config = dict(
    image_size=32,
    cutout=0.25,
    encoder_channel_attention='se',
    encoder_padding_mode='reflect',
    encoder_kernel_size=3,
    fusion_encoder_layers=6,
    fusion_encoder_positions='learned',
    max_grad_norm=1.0,
    epochs=47.7,
)
Rows from block 2 of the fusion encoder, named by matrix and row number. Rows with one number belong to one attention dimension. Each number is 128 + 32 x the weight over its row's rms, rounded and kept within 0 to 255. All counts start at 0. Numbers have three digits each. After the name is the row's rms in percent of the matrix's.
# q: cross-attention query (fusion_encoder.blocks.2.cross_attn.q.weight, 240x256), inputs 0-127
# k: cross-attention key (fusion_encoder.blocks.2.cross_attn.k.weight, 240x320), inputs 0-159
q.32 094:128084114115166157128145053052128139112112130151130171136127115124130144125133123132119185101126144065105069065136104123175120088123187173138138112164140150111099156146046139186137071097124104152133082111150093106062143129176040073157155081125098187138145157115153091054161088119150143122135141094111091156132147140120128092143112135140087175132111122189165093077159101103136192131128
k.32 095:102177083090154175084127141079127119094124147157180127106068190123141096153113086156124121182171090083067130172065136180199098093098119174138132101128124147105104106103104133192167142113099171154142080103112184108145243075110106107084166171126154123143137125154098136146182168101162087171157086151173194167067140162130150151135185122170113135112108148095091143093133175055063097131141078102129143120144104167133156153127163140118148090127105127159146134124120165133102161165085198
q.33 111:175170071118093146158135154104109090117104168074136153171126167086139178139107150152138142113176128131135099155132089131136154087124126185100125122135093118105124145092113101048104102107129139127148108160148132133136105146124092122106211042083052147112115083148044111079119125107150101152167123140212186090111126126132094110154201105158121077130130059164100140102182157144096137112081
k.33 110:135145099117119136072112158134117197134137128138148100140092157119119141123190140174138147094142133126145157105106157195132102177085099063119161160109141130110129150125134133128161125114113138119125168167193080116120114093074170126144125130167090182133142157080174141109152141085142190095115184193136134192165164119165151162094125156146108105192093113112103115178117159115106100166085114121134108091157120126130139074128080117130099153129129137073134122139145160110123129167201157
q.34 100:148084134146156193135138164070097084147122131102099083162110127127122162120120135176168151093124153174135170162135119193118132137131163119133146165157147124064179168138107138104126161138124064140086060097175062086148091156119109138132147109129059146133118146136109082067145208085193091074107150158122150107130107145193120132018084038136162157176109175114141128129166114105132089124169
k.34 099:091155162099138137130082160147090174140127096117078146121117100141141172126069085141127132112096150122080117164134118122130084130084115135167132098140156125148112164102117141108204112119130131099129181127148061130106130117146180107132123136119126179098091143149180100112090155098138165125161165051108136158177128133167178149105190116120048097179096141109123145085085172138157182152080099120147088160156078159127159135095134138176096108099153177114113122161090125128097179115172176
q.35 105:152137156095056074078099097177138148133183123144110165147145139134101104141141111199105138170110156114070114141172103138161152133103132092091109197113177103210157133119105183180125080086080068151064120121137127119097143102129094084056142202125122076171114086116116119138149159187164143129213146084090147116135090138130098124142140114115135131135113080123126162171114157139114098151164
k.35 104:060121155129135172138139127124126155181139148119086121108175137132096127074106144158121134141118152115116074145105140101117122036150107069129115125109123162130162143182119112138158122134090129126065126184059121094189106139129106110125087163156132168182148137150100118084149198127162139141180095181162146155130140115171127137118143119185125108126122139151095105111102105122090134163162173143111149144138187182135118121131122155069131144123143119097084035099095128169075141118140101
q.36 096:179145088085119154168113111177101124150123177101133103167181143090152157152169142129160133169097117094123150129109164188102093142088174155123066095150074133093130085149120134099097107152121182136118116121125123132144132148134121133121065136071112124155098142105147154102097151107119156142100045181143122144112143131137028147119130120094138130084139063132099199162122070100145095108125
k.36 099:149107145137106098099135104166102156117131143087141088139158171125121183135124220150077151102117147130175091127088131104142100138071101124155044144202178152148113080149145169092082092183088151134125179151186187128144130096138103105143128159121093091108150136133107180111179108183152132151167078130130098141110101130107102174193113145149124144121167155111092121141142108148146085066140137156087108146118136217159158110122114182150163102151178081137116146105102055103169137160105118
q.37 101:168116137131170070113188125162128112147172109089158136120181101126144128125115142067114186084112185133120166117100142173098083159150121178128097102088135146165146106090162100098096176088150085124175129119107134156128119167092158119123060088107159094133139140113107120111144088127143098168167079081145124138106144078144142138088116135126134161058142165181117174159146141148175110087127
k.37 102:174165197126050117088147099130130125108152155140146151133132110153145100118122145150142126110191129105175093134150063145062143110095135155136151149089132171101130103104119121091106130131100105162119154115106115092136071089104117086109084115086086056134143146122132105118224110090151074125132122122126135127137180147096163147166067159172181118033126136168146167166125141126123158100117165209080129112126146208117103164165126145121077173102142097109098109137090119134098091118149086
q.38 108:160202160083154134092104142153175124169079106140073122119096155116135089121230100089108117155123108090100189105090115138144174104146098135150108088133158071105139100099125122088118076122154178117128125117063113127170144085180074124181097090185077082144122170109166154156124122122143111093183153155100135137145174153115142090133096071097123146168135084110128205152106128110088117087127
k.38 101:110177061109187132130171097163127145108130155130095104175155150125150124176137168115068146154104133171124145148095127142183156125177093143152068171058154112149113126137066139104143193162116136169158147126133149115055095199077186116164157086140101122161094198160134133133135170129153125102129130162127171136122094066211100136145174148147090111133098168137113162141147100114155121068092205121142153116149127146100182115156161111125113127083144149133117137112089148145127101114099161
q.39 107:142086118114136134134157143118095145146147160165095157173112141106124104100160097066150077138158107133175122194145127121166165206180130144068120134132115082185104068101152120143130131105134094118134130178186118109106190079162142098120149107110037198114111139129148113159158118093123130074181107127156154098121105157061159061037110092079162103077099070133093093097129127093153181100093
k.39 099:141143116075126140083086164076075114152112027131137090126080050114061101101102133123112162137114108137152163110129195100168170171133158129197153161158125058093113073115111122072081110133084117102085126139099103108148153100172081083144122071153110110115149190136146113128186104112156171125128158149163159145129154087124109128122174095145059051122124115135129139141111161147200144065156141111101142106095138091094129092192131116140129129082135137112147137095142140140156117128156091
q.40 098:190142191184172167129125108152109116112115141124142119132089153123139132100122103076144160118147135132087120152133142167193088115095217098137143145081144080146140141085068037175099072116128106106093164152120128103178135090134140162208120094189169095126128107108152114169147126151105102093126211146150125161155149128174145112154101123131080134057148203083112141140089103140154160177140
k.40 101:146140128086146129126137122077141067092106091193161111092079061113113161105166139191096129176088154126110181152137087166162125136140113129134129127111138145100059130094146138088091153109141133133154134098141102143078115125129158184104115086125158110140105104132163130197131109096091153158083118146164114182115097064120151092114174070180154132158135071140130145140149076116116183121144143129115127084146148136089102125097146168119091119154135156142128151131126085120149140149113145
q.41 092:120107132130161154145091170158129148085132110067168137102128126155169131131168134126107181115170062097128141172122098149086132148101143088132089161184157124092157166165174156107166157124161128159132091130117126151098105142131140119068094130155126125142160128139142133117139133166203045117170168073124177097140149102137131140152166114125157148085151173134107121102138084082097073101115
k.41 089:052154106132117191109139123174157159071052163131158110134184132170084162093139133136122124105135187186124132120103141097088140144106154120052142112142083129111128095172095094163085120153066118074086150146114159126128078127141159143136136117108150184109178120141093124179115169111086150127171152154126136123168082168143162122178086136141099175088150094119160088087120111157152142161140178124125145147145098204150090218159111084135169109117134151103164111149099151088105103154115102
q.42 102:195146145166203098171139126082179123132100141147104143109169165157167132097163122110088174126213136159111129114075117136101079124067148103119118106145124213134108142154109187142083132136108185142151180129124128092120112164108132135142140115126154120099135153127135110153184104122097105098109092116144119116080165128134169102087182071110142138113148160096102129118168191135174100132102
k.42 097:113153164200057107130196156093124125143062130140104070167096135064138147122156129129131152134147111110179091158100169163158175165107089197115150113152103110053139139117128140120076133092168130134102167117129075155111143134134179107117128105126127158111133092177127147129139151156137160080048143136122134121107111144138106123142091145139140162183120139116130139134174150109136148162145199174182113147112120115128150146152067072111139170103093109117162155139097200119079194113211142
q.43 104:125070153133120103092088141089137165081142091094124097144146133196195132114161143094126106130142126134126084153128128156098106139072130166134106058181145134126117085097146193111127121127152111145105140106108126167182065164131145094074144104182121175088116136091122149124158129160127135132080123177116113085190136103135121139143127112104181111102110158132149114137094162120111108162124
k.43 104:116135110135154126135111193193129166106165097153133189164176133098132106149091167094119088138131117146113139154130135105089133072146111135156115101109158145101165123185081123128145126126105131096040160145168112112142165075160155095159114170176156155129177081080157196088131109094135164133155150136158045147122136127189048111061150141147129115182155109093093112093075164080112109153134120141126135084117088105152056125175077117142116114154176165143099216117189094083100147157119157
q.44 100:138155166128098114157142124088162096085157119148120164121148074169126141105127163114104070156126192086132177123086168142086069114111080143115140148099164148183150204041113147127088145141155093161130060097119112116132125098133128116110202125086122100104134147143142112135170115162091110090124131151139102144168117131143155159144105165132140148117109137101168083160117103063125097163098
k.44 093:096114117120161127088149162092166122183124146118140133093165104162119113140082154088161098097107083092179131111133189169146162088117116109135139082141107122123131161177159124106143145118136182137172126153158073135085110098124147067137116141101109150099133131144114132094114153097112137092078172071112167134114070158123104170114150115167121093045034119087133125077148096100135114130107142160080085161125118117113134155115133146138098183158143115105130100199153186124082175183163104
q.45 101:129147130123169135178127112106110157043168121133169155134136121136118108121144119121116130091105097044146103069127147157158160094129142086125114145078175127169088083140177113138103166112050138184130155181128134120103107132151157122164091102157137114088108143120176079144119202091091114197142136091129157075180117125178148090170229118153074117145132177128131107158141102157155125167116
k.45 102:157123139143154155177184138082073175185126140116127147113141166108133098094162077141121084083153147086170130162111146139122138133152157068114107111107077126091164145125153076123181091142130132131116118160102195105043170121105150117106091108150164103131070110032157140120160088071107165082117072076093116078166119119125165103132082142178041132145081149059136132135129085152142127116163171123104104145149136161119156162084156118118120130090148110064126114159170161173149159109091088
q.46 104:096097118121127156188138133091175152134169134132124152171177116130084122120115131128109165114131122156096102098156094105177124153095153159142153175068144110098100129140103159148093149163060198125135161165128089154133176127113117068178138126079078075152125118088069122103132139167115134118115209112085168189182115125144157143146113079093124163109149106106139095111113181119045154199132
k.46 105:083129100161079068089141083143101108134183133122149152125133113093086089138154103108127110168090173161112080202150090178139059123099062130088139085140089113134157131100103133164108079211152152126104083156132105104129147165093120041134108147110143141111077165116136089142161164106109096105096117181108126208127149122136167155163165137188143167051151165170138166150176105076093168136122112172165105180156113062087107156110129164109143085120121113147141160095115184111145130127110086
q.47 101:138150107103126168087137110119129055102094070145179122142153100146107154096087155132138108090135165066134136154171080132137081175167158147124129103151132127085098098084136153103119111105074196130139055141108146118096162087157194184143130135131110134107122128117097090150164160162102107167131128096174213057181159145122132109168152183125170107110058120139134133196104136087131081130125
k.47 098:224166074172190108116108149139120121155138149136130116132103122153124152171145117122117109147171158079144161133083157096117224096135149052150118103107174102151128146090108138118148129085103126052170126142128142102132106130154170093148147154179116122166120147181159146099150180083132102154103148153131086173093100120117138112061139115089093140137135152110144097168131160111084133103135134150061104126128116068174128125108119144182130127123150152101146148092063077122115106114168105
q.48 099:135065117114136100080130108108137093097069101153150146163107137093111146053101085126127128076077161114061153104121126111156131107110058131095144152077107136146109146110108108150112139140124147116093145113097141107146108178097120075153117113104125100080129135181115112144104140196157144083149184099143127179136074102100062136112134154159141128162104116134129108124092217186144156105075
k.48 102:099127161141097187153168129114209142183049122091128113102096119086106120189131060090153109117127050063132138106154125142078106134105087134104142167100082106133098128098109110116167134089148177137144124108155133169107183105151147131112122137087133165146144092126042058027120106181168099141124121155131133144143106178116151077192138148122111122133112077105113126124123136102110158127163100173106129182129072093122109146110136144118168131156217104127125090116110176130136090171122130
q.49 104:101163185128154118121142093147085095140134061138131141113095130115123146147130111098100148189122140182083151066126145105165167074170048116088135084110139160153100119134107175121116075124100118125186148152185152088097141145128100126092117155144099095105092154119107125085132161143172134113138107199145104115137147136138181088121184125081169071169186111089071113095109156084132144177102
k.49 103:107123160109178139161109108180150146161157085165127208076196147119148178144095145140129110121167155170117114103104144165108133088155080099108113163149156070164090123111105143092160133166124186150103072144140080157162109124092080105139109125161110191171098225149133070153091118100103130209122148172133168078123145124102143090144125111155100124069178151089109088167113126113119105143119167090112122182095127114125094138146097136138106154117132157191145165100103136073074120114193144
q.50 099:136089131175109100086125122147099105134175091090100132105076144094107143110154187096142149107074148181125170146141060090067155138141088113158131091161126185090101128104137151134143109152090129181135168149082126115125217147141121094167112082115206152138140179138113100108145145155162091186141101113148100120143079160115169195112155170130141098138125096155171144098146129126126180191126
k.50 105:171175180114119158150112114139072111053108151112106162194170097121096193115099131092054150148084128103143159161130148132165136158128108137106184099083073200205104061142140090074092169160138138130191170130069172136129092114116166148121102140132115118124173136174108149089172099088127148119100074177108135145151113147111131105153139163197168205154126117110157164110171150115141130154129141097119121102102125162113141150090141117099164127061150115114151142127127159126114068166136107
q.51 099:185118119151098097160079130156092127179088086151143124118149120080099097097137134135106140093152131142134111109143101204074083127133097120096088120078084114167124148113132178145144090151191077132155175125068176121183171117171092115156070120097175141135162078167157172119161128109148133175155181115159193111150064103137175113071081098139096129155081164146126086159093138149158089105179
k.51 105:083168186152136116106133172143123121079104088135108111126100126116142185164130062091149202122085076100103147164114103131181156105128088157169134138182133121068138055091091164192104133142144157115058133116147160106108111104100156116089138111080082114109143075098112148170150128157072095077113125101104129136113110176132144124180132176145203162135145114107106133153116154172087143187164119116121135052167117130104116139122133138096108096121091199117115037089186196083167097144118161
q.52 105:130143129144134095085148091109102129131110135119119155027122177058156138121107115127098085123126090156118164074136142168163108079116118099102155164107071179151106084159112173115134063138131116147128178133098083145105105138162121070124158146047109090135143119093085105139119215098122100102126137144128112097081144087120163163164116172089117099163169139106158103133100152039168125059139
k.52 104:123103152115129122175128136171098137171143132119157092139134143149178150167217103180110104173142078128106150140138069211112152169126116158156161133116212081139101101114139105181088094146126104196095134093082124089168150100124122087133108092167124199126122112145122160070121092150131123176115111137209171093170091220149105130059142145181146129113106068087083061118135114147170073127065096163108128121148112150131157099108116120134144129101082161139083115165084140138118151098162102
q.53 105:162147119115085145160151102195152144138151115096149171115107076164127088127141142096120115099111093091100124162112070170097115125136122175108131143119098112074126102104085070109080119146118090154154180193133174149098147150112119097139128123092133113153114156093099117115171096170145100116119126123121128168104175156114072143178185147181100136104094115126108199093075087193089175173155
k.53 102:168144138112147062114133128120066093099158157170114152098105103141121109172138157112167151070110109189165125148117140168139099154112132119103197136094142163153139123138088126156142142155136184140116082134115127159086057159103126151131057117137078143117094106077173127112143122115098113108163127118046167117140136126117099097131114166085126143181100091064120126133127132143181143149091142164096136161115093099099123120116138160161115121133111115101137080160132077117142135076143115
q.54 102:088142123155167113114117130122066084098079124120110151163148066153143108012106120106128132123086140143118115107166122154102162132189085159163099164163119163091123178164121113097118113143087122161163118135143194132118140130137101122125085108159216114146082165139102155154073111145129079094085089099128074085145162113101109067128160120102120102104088180139122144164129122093176149126128
k.54 095:115118091065116125097139154114149172095091122117088155094100103123138149136127112091128174194152116097142171143114115100127117127161123133155141107119182187159159116133184164103144154146110066127127132182128187160162084144134137158164152129133129077150116091162111097135116136083136112138212170143120145118116147122202130131135120101169206089134180134102163080112101056101119146137130141127096193153113144136126116093163108137114097158087104064076148164059089135162073100154078133
q.55 101:197084109121150093129141104146148080100101157109085180119132123136102103124144094102155131172141129152161141161123110128138238184103074107157139077126175128074114177150146100176101129091105081110165150122135142163153193136105155157147196137117143122135092168154159151103124162077113132145075186157137147154142124144151087182151147102106098156102144088111129192108143142135173149106151
k.55 105:129107137117185184081101168172131113135069139128138119145138145073136047124119089042093166155147109098075160112135145118143106136197144105144087142114142167121177165138098108177143091154140149105111145209159090104108141118113115123102105145136132061194143163105108145132043148142121162147148119134107058109127172051117068106120139128158169105051126120117118107083080139115123130123166130131173158150094144160188196132112210117113152127133112137130120126111182157126128142155124089
q.56 096:081120183129157166094100122169117145162139160118126139181074104097092143160150108066075178143139111166157165136189154145097148072144141124149152143153101116059137081158138100151189173086123113180156100173069125100173129135177111111113140126124137129141122116138122109073101159164125142134090129146113146126108143144108124117116127101177132067127146072090099100169116206159146106093107
k.56 095:166157184136178103114142168153140148157159115170082143118082091145133133106127090130089081127156125103115210111146148088135095146080076158126145133102230173159080101131166166074159125127135138127157134080091113178114108134161163116114128124163116173139143172070077143189182097034143106067143146207138114152186068156143107141167141140138125121078149147091166128111104159110148116090112158093082085152144171151135114126140138157120152114152083121115075168110148155141113098175107089
q.57 106:152158117135152099102114079098116094076116116185107131118120161111117154111166131094083130097163088110167146196119159087096147129136128169105202097109118158124137125106153107143118120143206155162139194163095165088148150087124136107106052141097056208070116096122118120254150095165111150147121155114175158090135096099177119115134104169113132109110143176150113084167136095109140057142147
k.57 103:164120146120149137157078168177157070134121126099158173100165119138140164130100145124161149206138136153146082105116162127092115137160123108137119111106119107151106161096119181131156068103153142059144152080180125136116128055160205198131139163159119146129126093122119098166117106121123119135062118094125120105129144138121160097114114157152073147123129170174165103140096110105149134183175084174059126109160106141186131126149082138166159138171125195118114120113169147135130098204172124
q.58 104:136165083096146170118137146146098159150120123121131158075159171061114109129123086117069157131131155091110088109147143131200170169110076149103146105064057199148095168060111142149107185182162116120143157104087124141109126081153143073114179190124096182119179139103128065113123094160155099139068086078149056113173139151153149094108132122091117168130068099147088099151187103164101112105126
k.58 107:132183129132099138166134104097173108160105136139140147167200124119119100117083110133137168118141113145153173136143119143101072114125140211155163114095092143153201094096099172159152162112102108163165158145122108151150138113130108146148154137150149061133132071153135119168123095047087107177132153155124137171145115135100124058056135137093046150202123118099120124071144104195169116125148106138074150121123110143083114101095063144127114136122133124083099105147104160115156098111134057
q.59 100:126086170104087061230152125110131091109110062149159165096152106197114138103123159128136153090103118165131157108118098096081130160143119126144127152138094163139139123123112134130097133150150141110152111103132103119088126152122094141143150218158216131041118133128123114060050090162089134142126139083158133109115097145124143126135126119129167125090113139095127157063124163106139093133116
k.59 102:152097085128137113118146153147160151172183138138157124132152086157131192069123111188160119124102121097106114133126146080076128105143096091131157154171131130216105152045081087136066176104123133116133147124091094162154117152068107110118142154133101161126105126140105137121152160183131114127158116136050114141073120102075157092129188167129116122117075126117129184146094093117080142092106172119096188129134116153087117135120091146119148138090126086140200172107157093104108137096207087
q.60 103:172103125112082201129108092106113140138132129096152119102128153134111133097146078150176107170104128056169096175170121110099107155167105147154120101058138078152142155176169128166069133104201123069152114125181158198095169139154138176150091165133117169129153149104070157154125139111128066153132185181103155121159105124093113133089150108150133107115093146141150099107149141087168131159147
k.60 106:157116195132093122181134095154127155043117119085160073116116105149141103133041149128164187163092184172084103118157095171080108051142119133122102129092152125141194190154125156154122095117103157108096124143105142117068146091097134171109126103067156147121109103097100138157113170116102112051143118114179113080153150136110158166129082103121131146084149135100150141139104133095066131075117146157136154093081117084152127140100147150124112072176111152158119097098164153206138155101146146
q.61 102:128082085130074107160172119114110123110116132077113153093100139111139126120138123158200110111089161141127098113172115124100159174149111139073109127098134121149163177162088085179124120191128166125122149132193113181144064071114176116106099126129118108172078186134142101100144044120160091120100122134142030152115065094096140095119114120092169156111149167124111106107162135140184073144148
k.61 103:141161074112138151142097102137154040099158159133100114128141129124107146141071161148159216136075139183131186102178132147139156124128117149111143110089062172197124152126089116080115124149128137106110114148171094100112124149149069108191180127135123153139112135109130116143173154206114129171166152064156112122200171110101113102142066138138133095173102107134126106103102117125138121163138119110098162178156108110156156105055091148144117134107059163121145128085170193112167144098142072
q.62 097:115149114145174118110134159128124110151119083118070135152138065146108116184125146098128152136136144140178161130131119157096134111145047169158155145156146125083132150193118099085097125206170104143175136100095098112112100102121121093134176128103115042125118147109197097119117164110180170098156083138095133120117170200122060122125133109121131146176166114179103135097153153090140137133133
k.62 094:173131138095138178133071092145082168172114190153173131159098165107091182149128155159119091087169175153153144162097111113136197132118143125145144180089121080176108137109113193110135117119134182109177122131079176107146056163119109110098181191134066140149120101100062128106145092112108132095049166115146117079148212160138138124108112121120124167124092148122133123161139130127170099127144144077123127176214134161133127115171158119164124140106177105125118134100182149102151106187069060
q.63 101:058105162141091186179131155157107086178120120149143175118091151158095118101133175121136111145134111151135099171085180130121127110139146123147131102172128147090135133115166113135124180129122124144108105119154124119105109185078114095145147127133173152108172116200133057110066081093080132098131157114087066119147120123162134140155136135072153156076181128079075110105167140096138079111162
k.63 107:134150081145121153108094164103138148160080146150104113141115116125147119042097096088087204085121145171110166063119116089127144115113120143147177053161116117135131131121095143171166093136115096122122145109123108142135126146153128099057121112132186159138059180157133162137115059142176154061070141175114117134080137131102155171123145065097130117117120167168160137131125150134067159152140152120122158161131108142121096093120151156141163138149131155076123119129103105168110177151122139
q.64 099:115032146128126095110131103028144090121090084167136122105103186118114101146106121155068108118119071114128172118135119090163187088140152102109152147102153084126069112155085131099101127118132140114181143109108125093121168153127187205131105115123065158155128130096106044103119121118123206125139149135118099106091132153074086115064104139123127133139102049157072077121155137146134091070129
k.64 099:128127120111181087185114115052157131135086126099148166152106141166099064107144111135122153147129113131097158179081128116127084137191095085056151130179130099148126085093075149110129111179067165098153131098111179069111112084070115136151191132151105074118091153158152111140122066123136168159118151135155116135169121101143175050072155124123080121147132119102079101112092125085102142146097080127110165073155135076040117082178148098167102160102161140144161114170166124202139135177102086
q.65 094:157154154141154078107116077148144157103174164115115175094096123104119179154102114167143134199082157142114078165106099086140143114157122063111101112116167105117132145118134074155168068109131147095143131161049153114117173122153136130116144068164121127137118125161199148077135090112111145138136083104164160142120149135109168194097118162163114163119182053091180085132101128160104110112126
k.65 094:156094138118163117162151195084151139092126119131136176184114150121118117124156101109075099133170176154166176182151183124165117155110169154098138100129113206123146114160159134143131132130135137163109080152173160090101108132081161134187192116089136143113095125082108095104109115162086067183114138088162142102151046131137115142170151135125148113156161114151121112112097117118130104096140133073116084121119086096105166138092158166099149175177162232101167101140085133078099108107138131
q.66 091:152133117143141133159130171152209140108137122180126208127157122169138132087140101149140080130079151100167115180149100116123148145199120142120058147157117125178109144127145123148104133112152113158111136068115102062121155087099085093142074136078114066135152135112066144101129181206112127102083135173151144093101102151147109097120079086133153126128135149110067135135109092132134126120104
k.66 097:101089123134175150109130083118097105153074145169119078138131094161136171124156073136232109121132043108111136119110077145117119174178142111134162058089107119104155134076130172129145144127160129102100132163128204165149097118144150166148105144153127151105131101135144116167120151185158142151147138122064083108179094139113092120117123141144120183110089124115095182110088070125072125202169181129147128158157149073118121139127060142135147094154170083153147127108144113119113116099150058
q.67 101:155118152112129083062102151149093133153077097113113147121117137117114169156111115154122102158148173134096128182143124176091105143113141115115159184124123095136169144139128107114070127087083136093157080132163163133162166091079127084136153102200110112126164185170116132105086153092149104137119063209142074174130146110146087120163106089077117090169118163184139105175120041147069143165090
k.67 099:126097090158181038102123086103102067145128150124078094098113159170131094129080141084127147119068130148089200159092143153101098074080162093158142097092152139168153187179144127108093159142197120099176160132151118070122164162134079141111129137166115141118162143110134080096091125107111152132170209070173130153089099116100193105156144078148135121182099134179183120159148190118188119162108169100054139159120166148083170107126162136112071109111162200104090128158127118162130151103137178
q.68 096:148138079114217140152101185136147090106084087136149187084079139122150130135075165135131113104113109159159132095104172140103081071127189058135128182119152125157111145128116169131101095104123191075149185170124139147151175132195116090076116121125125142133141103186113165129134113064167112117122125190117171163171084137200117125111114110147116114189050116088078151156119126117142178138096
k.68 100:131127153155125069115093092078102119170146135095085145099112125091181083129173145160154143104159128086086128087082141134141141132101135071128126062101166213162056159148145168149114116149137121153099163116092135071094091093152177058114089164078086112163121150148104137184124176111122143114140152081156172160090184130123052084123114097124108157122135129171166126150109116227147108132080143107128194132113132132145111117103149069088122147078135157116130157167074151062144122147146111
q.69 093:145120163152088144118113160152108117133159161146127126163139091189180190089140143196138153201087103141050117113138132058115142118084151159104113104123155089131139091115128062110114123085119107128153058093135136115113105151121129108103187129162172155115117163116089166063135120085117169176139080078155183123131155064154129124163160128160116183069081064140127120124190092170120118104156
k.69 100:084137141116126075088070125181109131055133117148125146147164144148137121087117139132110053136132107149101138103091140151121135134134098134126106074138118135147134185183049096056142129133096095155168120114129123156110088129120123107119204093145175045198099130115149104129094110136178170161096138122118167117147129143144107174076096112113062131094158115149189139099106186107127109143180152159144141129179160123168176146134205100100164189083141111125189121102171158148089189164119177
q.70 100:140122104133142135159124114150150084074140061118180085134168122122100154109138192072128191181107182090104150199110106125138098148103099100140181076100101067185126141107102078095185136214109098116108125022141103095099117099120148169113129125118081134147071158135107106134093116115134133096121146111140132085115171139114059116114160131149101155087195172090170100184107130115112162153146
k.70 106:086142127118098139152151180135184131148191157195107124157151097096140072076120149120114059099119095104178090152112124139174107106091119125072115165077120086095080150087159162092160091178162113111143153123087160147166103180125055078068117155132105124109109131116125167129159125175091114178176161075141049119102132125150155187105105146114123109107182109107116081147176126160178092110193174162087108157061125170160143125124125144094163084126130188111112111203149126148088109156126126
q.71 097:118141093152151121108171141130140120149183125135116121090069090140123120140119108106152131132174182177056222092139154110125128103088191183139112134088129137150114118169109148078130144135151154066110165157159161053142154142107175152117120133102139135043132105111128170105098145129171142136182174135118121118041158136096076107087105062089140142068167207154121127161162127182121126129148
k.71 103:123192124153139096181125116136084117117113157126157110134085122126143130160104208111139133150095108157116083128094109102088133168133126171137116099088145128156062143089128175073090135123117071100144123145125113122191096178041150163123077075117105096081167136130122150086092100134108208101101090129112176115134144108148116043126102133132082106081112175143098109121131156080082135127119150111139153114133159104064160094146151157130097079120172142089133106098098061137124142154109194
q.72 094:092134128167152080111151106173101173072185072111148124147118126092129109111081110108105105114117153099178063101175091154141120112186119176146124144156178139083146138108141124092163138138195102099132115068105120149125134119160138153153193153142144100150116095124138158150128088085151153120149086151091087103144113099102119132058135065150100160125115101051144123156199131116168172116178
k.72 095:142117145158136120140073127122106176158097097132166144156114081148162129126152099115122159130144195091122110188152185151176175150154141181061147185117174093120104094110161167134137158094124139123133158152140154141181080183126136142132164106102121102110102115160142105159111118126142144152115107133127134145172133144129120083125143138076132097159174100083072145147154133158110117092057092096121157138131093204134115077119124117169163132071093164137069116116087137172084153179137140
q.73 100:123125109142138116080170083149118113119137132139056023159168147117131139181077169086136196168184094096156109101129133136092142067150145121152169125139120166178047101111102144184169138095077139126074144140148144114121175104071136103178134145161159143116085153145118092136123066223104080147100182124110157108067123133105105117135132132099155102059136151151082090136189123108171137136132
k.73 095:129154159159055097129129133100111145157120144132102132076137100177175120108030160150057113098122130152152135112132115137116123163084114177138110116067109097211109104092082194169097151135188142103144150108045113129124131103131093148119149096135164122122112100124127161141090154094122090073051154152089087119132091107147124104119108135134159083115141141110130160100137116120184129151105102139129168137061123050108165189148126168111127090101054167085122132163124119112089136105156121
q.74 101:096181108093182143135151162153150083131184131120149116130187167082125132163095217117131175119123153141099149121115122100057084109148127061173168098080125135132125137142084181121158143054170155174091147127127129172100138095115150103074143137188105089147160106146107114134067115146143170103138160181156150102122111111118168138163157057144129101122123134070145084146118170148154206182136
k.74 098:138139084124180152152119080165141139103099162121130165122093122132111137120099091139077170110079104172096092119148136148177123145076080143124159150119125125196116131132110155111121103121093163148174135155120131050110141182136085174105198205146143130168126145087188128183100152162150058127140169123078125117084155138090142073175106040148214138116143108165193148162156150198228111091145175131088112149103118124160103127113081152125107129090139129161114146145109080117115130133121121
q.75 097:097176173083166147218147181150132163096128107100099133159190175127125105128110157091150131106119149131212103084173083131113121165132143118120173115188160142165144124148108184089189122123050130087059155133096092173174120127122158142134149105053116099168072113126138131110088072125160111185134122128135148147139104132114141112129134115129100129097063064083120147148124183103127109109108
k.75 099:134140190128084172174135170124146152152178118087113143101100106110086144127138170194077082139111174209147051126170121091177117111160139137123162158146096193127153114131106138152138147157137147129134168110146072148056107114164121145139155191120128173057194112122145145132172121115132157114136106099123146193136130111127135121094077128156154140089118114140117182148117128134108216167146077122148122139122107107151145180087102043150166065144113110146130128128098072097104106156148082
q.76 108:139141163083142136154147052122123160119136152124128110094154103194166140096182186134111186086116084140108086106143105087111137073170090154106141112091156182133088140134122143133113090097212187113071125162181102165175125125110050085162131164096129162148202147155094054110132172149099161103112113084137158089158138103132110144147115136119106132094155090137150129117157143074109177141146
k.76 105:107083127135151142125184112143140101138108168132106124090114103117108206105074180144154153150099120094139137117129212157106149076121118111082092102124100137117131139163052151171163164122150120128176113055127158145109100118135115089118127146119082110136137193156124145124171066087123141106150083152112108098133161119192152148108157157127114122112187145097089174086082158106154188093130105129101172156113190148082121173119117098152092156104124104174077073122162121139100078098119123
q.77 098:088141085182114159123192145107110184151148118126118068137161196157115082109143156094099163162125166103097097165109076157130098131156116122106156103154133100078197144103129167143106098105121092159099082146114100091128154106101117134172144070148119090160169159091144121155135070117072145126153153121231153081136138106116129123137152085087104091146197161160124135135126127103175142122179
k.77 100:146134167084094110118159119115113125085151121141147141208123153126185146141136134176166132110152182148165108109180099164076143103150135114143175092097140173124090163149155145148112119139140123073040100111080100061141113127126146137104190104117160141162152126135059146158094161098082189105097078133115115204135071144109124163157116122101133154179194132172169152164180105156157170149113061146125151164128080093123177137113134216079134149131167174092114123134174112147100119109105158
q.78 101:112145145164101117107107125146142158125161141182152189116070124121143123177136101146172124122176174140148147120115129118105109146130075144108145128099141129109080120122219090144101147140071151117090152153179160153125131162101125115149148164116139127170170164136097060100121134156139133191132132123133142155097157094075151138113128067118080149148109161125118121132140111113099121105115
k.78 106:063112128127073187189137157089113120117148157157168072082138155089134113115153092100114108124144054134099134107109164114069089159119072161173166099104067129147121150162181099084156137185115148121124078120125092124162101135171121137136142116099107123069154199162108108142141154174123103114114083138134159143080121135082080130183127120134142148131118172159077132121092200175132125113068120182090129193081119137150104100129131093151188174117181192126170088142115168157129157140186147